A small contrastive audio-text model, trained from scratch: encoder norm rmsnorm, 39062 training examples.
Rows from block 4 of the audio encoder, named by matrix and row number. Rows with one number belong to one attention dimension. Each number is 500 + 40 x the weight over its row's rms, rounded and kept within 0 to 999. All counts start at 0. Numbers have three digits each. After the name is the row's rms in percent of the matrix's.
# v: attention query, key and value (stacked) (encoder.blocks.4.attn.qkv.weight, 384x160, the v third), inputs 54-80
# proj: attention output (encoder.blocks.4.attn.proj.weight, 160x128, transposed), outputs 54-80
v.0 096:568500530500500467479555525500570541500500431505505525480549568569593425500530596
proj.0 108:500491500500530597500500500500435451442561511521500500500503455500500446493579448
v.1 106:523500555430480500500449464492500566500500523500500470500500435445424541628491527
proj.1 090:500404500545435468512463500456532500530500472483500536500516529441500484412471513
v.2 095:444500500549543493500567500518525554500485500417500433461440504528573448453500500
proj.2 108:500474430446548562537428500500500512465554524478491533470509422500562474452500500
v.3 110:462482500500500591500493456453437488455460559536533534485500473457500530570500500
proj.3 103:508522493500516472500499487543534538525447483441542500515466580456466500500509545
v.4 096:503500500483424486515500500537500497524500500500500454473500554492521462500461500
proj.4 085:500434500439607490509507500474600500563491568551500562494516500493408500500517500
v.5 107:542482510500528518538510461474501500443543548500433500432500444546416500471500530
proj.5 083:500500500524481516500468444500500470566517507426519489551582500478553482500500459
v.6 119:500500527500480478447508500516500500462481500541500453559552443500500504554500505
proj.6 132:477492500427420490533532500527538500623528485494500486577493500500487423568516500
v.7 105:500500552500544500479500518500454527453438554500534411428479467419455500489500447
proj.7 105:500462480414444486533465500505563500500489443433527526611500541504484498500500599
v.8 110:487525487591582476430463507500517527523422550568569490500520469449517550532476511
proj.8 091:443565512504465500500546464439500497547574510424500489470442500464466500516455500
v.9 087:500539500434532516500558500436475485500500463480500442500470525443500448541500500
proj.9 081:520500471500560500557420500500500533464493500539520568506525541500560500500539527
v.10 105:539363531628563500485500528500500500571495500476521495482554465553532500540513531
proj.10 088:502597481428458562547500463492541448499460391532505489533566583500517500500536467
v.11 086:487529512578500523408518415500500500500500560445483500500500499462500576500523500
proj.11 073:433546500457359450469504621456544491493500436381500500562476500494508500475511500
v.12 107:462443500500500536432412500438525594500562546501500427536500482481500574559569447
proj.12 117:500531554494381477500500500569483500583544551483500500588458563531415456517489548
v.13 092:385590496568439512500500517500500500500500538529486479477559500500500575500500538
proj.13 095:506498534500469482477474576528500490500468569460457571486414487500494500473427446
v.14 089:560500513566436512500433470501539453505541500531448470500500548464500453500486500
proj.14 070:446500500533500500452608566500500541500500500472450479544500500500500500577500484
v.15 101:433500449501500503479456411538524520500522500480517500562500560500542434539530456
proj.15 103:453500500500488525500559562573501413629520505484476500500507608500471514500534416
v.16 102:470447567450540474459500535538428471442500543500500519500590500511458446500500500
proj.16 111:500435500500525500544531482453571500500500443584510587500506533500457554500500482
v.17 109:500496508500466463510500473500571530500500533500425500571549609498540449517560500
proj.17 112:495500502543514549500529500462407423510521500547390493475579583548500500500545500
v.18 108:496533552500500552521475470547454500499500606524565473435435447529541473500465513
proj.18 106:518549500508475500484520500500588500519508434461596583544505547501446522488529500
v.19 106:537500563414500446511500500500554541500476560489500461514500535500500453466526407
proj.19 115:500476496459570505490500457552500496517497500588488539488500605511439500581534546
v.20 109:600500525461601516427402569468500482500500532500500493400517500395500500461486480
proj.20 116:500500512471432468509500500525561544527481500555500500560456539457473500500500500
v.21 089:500500543517500581536500468568500500500544500512500462500500522437585500557457476
proj.21 074:500504485437500500491481500427500500410452548597500518464506529500500476550556477
v.22 094:475553500567500470455489434511553465500583500500538500530500538529500526460440527
proj.22 102:500533558516428500532500491556495525500528500403490522603472591500425503564489500
v.23 093:500467539500560500524437479500500480527505500485514448494523500547504440517472485
proj.23 061:500548500500500534458609500551536542501417429500522489500544543500473522500542629
v.24 105:537628500445514500480468540500441481550499437530572559540443523500539466495474524
proj.24 105:550377500500500500474427535533495500472534500500432451454507500553500500468500500
v.25 106:513500444525428434467514495509548515500541562519500495535477500399473593484582500
proj.25 090:459500555478492503500500500386479484473500529441438466393500484506495500483396426
v.26 104:500549462478561500500531500616594500500439500556562500462500540500543500500500468
proj.26 116:500563477500454514561531507559493500500520470500460491597524518500500500500579580
v.27 097:586500532468422470516472548500533560547545437500507500521500489535500500500575532
proj.27 099:463521500579449500500500554500500489507518537531395500498509441503500500434466493
v.28 099:500429552572549453499413549444530500500466460570482453551469519500492513500500427
proj.28 088:492593500571498499500524500447509522500500447500500531426461459436452558500456472
v.29 102:485500500500509554482500459500493560596608505396422452525500486500521534500444552
proj.29 117:500472500500432495473500604500443448500527459505470448449484540500516500500500429
v.30 097:608462539486500473500500394447568538576450500543500535536479550500546500508500500
proj.30 099:452464500553577530555533500500504532546538500469538500551508538500445500500531500
v.31 100:494500513500500595507451420500549457500517469572478396556500529508507471500500518
proj.31 119:540500500482500500483507466500518500488500500576529491503507636515522500551570473
v.32 078:449509491500500447480528478488500464500446443500547578528465549556501531500472458
proj.32 070:500500556548512510499450539500500521500500512427525472500500508563406500468560511
v.33 104:545511539556559571500374426522500471471566490473500500557501467469473563524493465
proj.33 103:453500595500412437500604500487564534556463500528558500455452615514500500485475569
v.34 100:543500500442500547500468545456493587500470537424505500547500490534471563526548519
proj.34 120:483500500500473485500472576566500498608550504537500495532496563537505456500461500
v.35 109:500500500545500500454452467500456560449557537577575436500451426528473500488440500
proj.35 152:485547508478386500523465500507550541500499558396500500588461617479463483520511562
v.36 115:456546528485553555471401492473458560515552564575491433486564403491424475500491460
proj.36 117:521494500459349498505443516571556528500513500427571463583453547500487500491481581
v.37 105:500500500471500445522452546558488500504449557455536528500534584548517500497509500
proj.37 091:477493500484572489570492528518500500503487473698500534429430421500520510468452554
v.38 101:526500569443437525500445500500500446500573500475524522522500500490500585582500490
proj.38 102:491411539553563457509441519508500569536431500527500571470447431562440500508486500
v.39 098:373555479456500480544500526500456500474500500540455504500457500557524500560418529
proj.39 098:510466422465512500468463535500451432500500482419484559469500470499500500452511500
v.40 095:456578426552484519500500500431473500445504500500537500500500500479460458500531448
proj.40 090:508546478479469515445526517534530479416484534468435509500510500485576500469481547
v.41 094:542475512436495571545565501506462467532527502530500551552545500465500473500442439
proj.41 076:509578500575500524482500570500500605401500523563500500500405500500500500526455564
v.42 100:524422500463500535486500421500487500500500457515474549549500564500561545522524500
proj.42 105:500518505563500500561500500556520485544500525500500500500561579511537500537471525
v.43 088:555500500500469531510511481500500486465554558545478467495540522427486467446471500
proj.43 071:459521448406472530500412500439455556429485500500440500500494515542498500500500500
v.44 103:500549500436500418476500533411500482500500573500586557500477566555519500490512460
proj.44 104:477529500500534504511474459584548575500478534483500521500467506471500556553500584
v.45 106:502500522458460530539500474475414500491475500427547525459428500439500500500439536
proj.45 109:561480428496586488479500474500501498390464431532500500458555415500537504495548472
v.46 104:547500500565539500538500601519523456524425500495520500431463518500532500465500535
proj.46 101:500538468472532500500569425526487585500478522470565550502510420500500522500511587
v.47 092:469576500500500456500500563500484500559500505415500408500539500487449563457500500
proj.47 096:506499453526438500480500572505458500437527472583441530502511402530500500481429500
v.48 111:476428500446551500525425467512571500500500479550584500500500477489500500547497448
proj.48 118:495500500552360483536500547557527471561500540434489445591465561483456500542476553
v.49 093:500488496500572500524500506527593443450446475473596508494430521433500463500500416
proj.49 088:520533500471500500481515395576500474543511429497512500500556500526500500507600572
v.50 103:437557482500434521396478605500509544500500500543546500441508532532429570411484500
proj.50 099:529510500500555493481495452520441486371506452460505454500457351481524497542446500
v.51 111:478500519471516585532510478522443486441500562568458438500500478546413534485507434
proj.51 106:501500493500410522455500436547574500500494500472500500548444515500397500500471500
v.52 111:526499500450500465500500596500552526514481500500500500506579583444509560500550535
proj.52 107:509500500520634543500577461427430474447457452566500490422490436500540502500501533
v.53 107:548500542555500524522547500500509530500575500540467566500500468430598535551488474
proj.53 098:500445498500559465502437458500471481524517540403528533536479500552500493486517500
v.54 088:451500500514500524540438500445465473500500585438522559500540488539527460406529500
proj.54 101:500500500500471500492575500552500500584553500440500543545500551471485500500471500
v.55 091:519507500465625524606525530566451526500481456491534429472557500544500476507445500
proj.55 090:549472500552387500500500515504543596414500541502525500500436461500396566507434594
v.56 108:535535500500500448586434525541500466401500500492552514458482538524440500500500500
proj.56 105:495500500500500500479533474574510503448450459449523482496500392500500500481480537
v.57 087:508500500464466450603500454482424443500470410500536576500526500530431486433439500
proj.57 074:519508543507500500448464447506500494495500500579500538568500618461490544500501473
v.58 108:545500475456490500507454508515555525500459500463408491443500500498500423545531518
proj.58 097:505541500500486546500474449500500500462533450619485434477535531468500455493495481
v.59 097:545538467542500514552500500500532545567583500426500547516434500500526458491500500
proj.59 100:518466556555501500454429500500465500402506500474500570493500500500514498500500500
v.60 106:524536437500590467461531526549517489500515528500428500500544511511399522500479500
proj.60 102:487500493512426555500540534405500514527491485478500405500488500500520489500480437
v.61 094:429456474531456493561517415500471500481529450442538526456546540500553412500500500
proj.61 086:556500500516639522500482484478440500500465481562500464500536509480506485481608444
v.62 104:585500541462429554542458500500442426500449452521443583500500500476509464479436500
proj.62 085:500547456492644507413585550461526500443453500500520455423481450500500500542500520
v.63 103:494453580454496461399461500438520470433564500500500500500529562500493476500500560
proj.63 102:501472500476500487576529418525500500576469489515500500562425500500482494545561500
v.64 089:476500533500535500457500507501457500500500568430454487373557458540426500422521492
proj.64 088:500493500484488436573516599500452500560500478550409474553526463560500482524500554
v.65 091:500500494500439559603500526541500500500500424523500500500500500450540500500548458
proj.65 104:491607484534500488544481513436500487542556571442435393500500457559500429500555482
v.66 101:500470500561465500476616500519609500523500500500479559443555500583521500435500531
proj.66 124:542528500500439523500395500443501535464500500456550498548413560425500504433467584
v.67 108:536475551541401536526503459512460523560476583500500537500527500537561500466524565
proj.67 090:523534445496500504522542554509556520500500503500500535518476500457488500512500544
v.68 101:495579477479500550563526520547500557448452500568500481481594444500546489459529500
proj.68 092:493500523524454466475486572496476432468516461460517535500460510500476535491466536
v.69 107:472518450470516446537500500530443500500486448523500519500500500500515500423511500
proj.69 142:409527472512447459528426500559586412500577569500486537500484614570474492477465499
v.70 091:500500516500445534540602575513524445450497500456435504508499530439500500491506498
proj.70 088:470509500446499500530390431494500555489461590551500607462486529451494500500500500
v.71 110:425482500565554500500500450500456462549558500500500500458466480452471362500459528
proj.71 154:494489500449430509500485539529471544531500508424478500614536500497500451500546545
v.72 097:521515401506462518500448472478500549531548500557500500500519500500500558526500538
proj.72 104:500497502424529506506622500489500449466469549558500447428604518454535525520521500
v.73 078:521500536528571576500517444436582478500500551580500500500527516556500541505541500
proj.73 081:526533500476551500500433500501529441500500532518513500500500500525500500514558506
v.74 099:544492500452528532559500500441500475520500578448562457481514445475500475500454500
proj.74 103:500500500500557500429591500479475504442468465522500548465500437500500500565527463
v.75 101:449538541500500513500432566430526514450575532473474500458518407500565460480500614
proj.75 077:470554492461512502568463463500437526487500500513505500505489567500500500500500500
v.76 095:465500490500500517474447500500517544530500527483572513500500524495486500569567500
proj.76 091:535500510440514504489564484474498546500476506429415500495503436512500444500514500
v.77 096:525536536491500516583514553500466427504500453557468455500482461500500500505457520
proj.77 075:492473500500589500500510500518496545500572514500505529520500463538500500500584436
v.78 102:479449500500500487488419496515506500521500565508563500520500500522481433594480500
proj.78 083:500571500547500500455500556447466491414500500538464476500516421500487500465508500
v.79 092:517520428540431500558500507500474500535472573558447500575500469500429464514500558
proj.79 114:495491500414470467527435488527500500528500559486500500510451522476495483500482547
v.80 105:488565431500520546492450444456535550500584553514519463500411444555453573447517545
proj.80 095:500500500531546461462587500446590500406461557469500560500495443451537585500500537
v.81 092:563446541452472500500437553543452429604444558500411508555567469419500407478500476
proj.81 085:431441487500554500500500500525500542489506495562567486365484477477500500517529500
v.82 097:489494471464500500500500500500500500415527483544554514500471500494414527384533500
proj.82 110:500500574515468496527500500440500551467520500484548500496500495500513543555460502
v.83 094:525471530500532554561500406513500475500469581448456441500500494500450500529416547
proj.83 100:513459500430507550501520573466408500500432441500500519500602455460509530530563525
v.84 099:482500500500501500446485474500518486500500541474500500491500439466535537460517482
proj.84 084:500500567424458506559542487500502518501500500609468500539562519466528500500500601
v.85 094:537538546500549517477500500410552465444500514485512461500510536500490512626500518
proj.85 074:545549500500500478514478500468429500500548414504500500500500500516559500500548442
v.86 090:491585478500500500500484543551471500554500542464584424500501500541569527526482500
proj.86 110:500506489551530500500584455497500459499500446500500562439535482436487531501502456
v.87 087:503493447500500467500541537445500500458500500477437500500526500544518470500519508
proj.87 072:468501446568489500520500462500500472532500505500489573500558566535513462459474500
v.88 101:515467449500557394437456541489503554435449500575461564532500520482483526551467477
proj.88 090:481500520478558497583593514473478570491500426395551544454523456480481481487468500
v.89 095:500500500500532529500500500500500581500500500421452509578500460500500401500500522
proj.89 096:512561500543500540479500509500500425489500550562479483506533547503500500547560454
v.90 101:489500479463531425578563531430464500526505441533575540526500573500531459463474546
proj.90 101:459610487500500513538418500600518500486548542500509516538487453534500492544503470
v.91 098:500400547500500617512533535431438479487519500500515464542500500481551477469453500
proj.91 074:540528472495500518513467500520494620500496436510500500545513580508519500500495500
v.92 111:461500545500493588476500500570557525496483503500519513552500539499636500500564513
proj.92 108:538479556487446500503431500583500500436474471500478559495454562500435500500500500
v.93 102:500500530441474552517519500463454520505515543523456534445461484500500526443528502
proj.93 098:463505534419500483500500500543506500586458471522565545565528510454500500534458583
v.94 106:445500407580510505500482414548554540476453500450466484518468494585463448432480552
proj.94 115:500538465401422500518535449563500472535458561549500474545571500500502500500501565
v.95 095:523536500500439560500500463500459500485500500500543492587500572478467500519530500
proj.95 114:466493500500402500554466500545500500555463557547502520489533488462500532552504512
v.96 096:486432476500509500454460537500558468574603456444493552532453470548564457500464517
proj.96 090:482500500500519483483600506567525500495500557536410500500578500490524472500500500
v.97 110:448567509559500500522539500478565500569491500538483500500500563500500500512500500
proj.97 112:500471500484616500488520434469530507471531500547500570463445480485516500431503536
v.98 110:543452454575445490515495467474421456484449533477472376475500434456513500539500540
proj.98 128:466509500490500500504508552451500442464547500485470500498441555500551505466485477
v.99 094:567424537534500545572500550455443468399596510448500569500500500486500520443530500
proj.99 086:455625534500424500553509474575508500529500450550521559586444500499500509496500500
v.100 098:507487480477500500386500516500579500500427500571535482543544481500456473477453500
proj.100 073:500530500567580415500500415485500565500546500414551500541427552500580500500483528
v.101 092:499500500417500500454542500482527500449500500483559500493547500500500500500561500
proj.101 097:484550500500433493550437478500504500538535623500518444500468539500500522511455558
v.102 100:500477500431576544457475500500500528448500500500500535560560596570500538500487500
proj.102 116:428529500500456499529599528481500500475570409500517503468573500495473558500527500
v.103 111:470500409500500484463459511500513456466500564555500574500500441467449522522428500
proj.103 097:557434544524595534479566500416500518500500454588505492500581500484530561481518479
v.104 098:500500471505537464500499431474470539500500500572500442490427500500433460523500531
proj.104 090:500451528500419500451500500500482426500474420482471537543616592500535500500481509
v.105 096:532595481500480513500500500570501466481478433500509500452500495566461474450523447
proj.105 087:425500491547482508484500500511503500616500530500500500550521496500533478534521456
v.106 084:536464500558468464591500500500470447470538500546529500564500651538535556477519454
proj.106 086:519524515516500500500500449476627565500500460500510556525348431500522472511483433
v.107 099:500437569456483479428500500500515524433476500552468482473469500457530520500518432
proj.107 070:500561500500535530500527559478503512401500454387457487534519475499488509520452500
v.108 099:445500450545500504472443542552472500500534540500448562483500455512500500490500448
proj.108 103:500454465500502413554473524542529500520586534496553500550477555516500500463500520
v.109 106:478440478560417500533437500551500500450500529500438500482440440500488500537500500
proj.109 114:537493500421554500508587500494500500570467439500500474500555452500496500500535532
v.110 103:500468492494549533540581510500557447555458433552500491443562500490500598500500500
proj.110 115:500558500493406489509407508507419563533524574478500422517417500500442482567509500
v.111 093:473549528464462541459455455409525500437558472570529500510456464530459476588463500
proj.111 095:539488409544583532402564505451491499467442526440456473500500500500500515519531496
v.112 093:540449533563500470447585435500539464500473438555500475580423460500500500500548523
proj.112 090:455516476500464516514522540542501500532527500467500500490446500515531500500473544
v.113 109:468500561443500486422501565510523500500537500536500464542434450500470500500532557
proj.113 119:500490500500479500538500410554476551500479521573504500483572628500500519563500500
v.114 098:536546446500599510512605587443500559500500487500473500469500525591450481434500500
proj.114 097:438500477482468496465471445419500500566481561413500500500504422500500500554488522
v.115 081:465496546500566576480394500469518538559438418477500467519557484500455464560540454
proj.115 080:563548500539465511478457462500500500494541554484557481505500500458512500532440534
v.116 095:496529480515468574500579500529538400483500519546533500500470500470480489516477500
proj.116 086:562500500604500516412483440448501527486499500522500481397420500544500500523500427
v.117 095:563440543475537496441500480472500474500461456591519500574498488500502521529507514
proj.117 098:512500500475494511500496519425503498447499526483518552437500559442548550519489500
v.118 109:496545539500531500450465570500500446537455478537536500500562438408438500568463500
proj.118 095:581420500461480532500563500456418500508465500500456500502517405416500500500507500
v.119 119:544500475516500479556500543500467426553500500521508459500528578559542500573500553
proj.119 162:434500510581474492547448500523523468530585490492510565502473537546491500487528416
v.120 108:520500500415417485480500500388500537484459464482480500529542500424500465500516553
proj.120 099:508500512572544500537432500551500500449548495516561582495445615559479500500502493
v.121 099:500473500541551578423500506500461451500524498587477469500366516450462483450516533
proj.121 084:552557494398616450468555487456491501500488500418517494500574456500513500499500479
v.122 100:542500444579528500493453500418500472463440500547531493535443500439458534547498512
proj.122 101:457586500432569500500535543455500523514483580583500498480523500546467500564472517
v.123 094:519483500500500500531500562500468460500555571500498467538500441500521504520500500
proj.123 091:493500500500583518468520419495474502500490500608512539440506374501502527550498523
v.124 086:527500545495542500477500508500433500500500533500467500475442428527444478500473501
proj.124 081:500500500479522494528540486557482494572500500570422483526578460502500478500500493
v.125 108:500500500606569441500500553662450546567500529448481514485497500500457549500500527
proj.125 105:485517480515517450485500482407500500500500487500500428521479500511508438496500431
v.126 093:439544466626537467500553418508472515523500451525500464434441382559417500461515500
proj.126 077:492529500500500485526662500527500500500454601500421500529559500517578500541554500
v.127 110:431501454500500500507500600519500448566489501452587500526548500577500431480500456
proj.127 131:500500500544442458545401424542500506500500529503552530500500544554500520500479525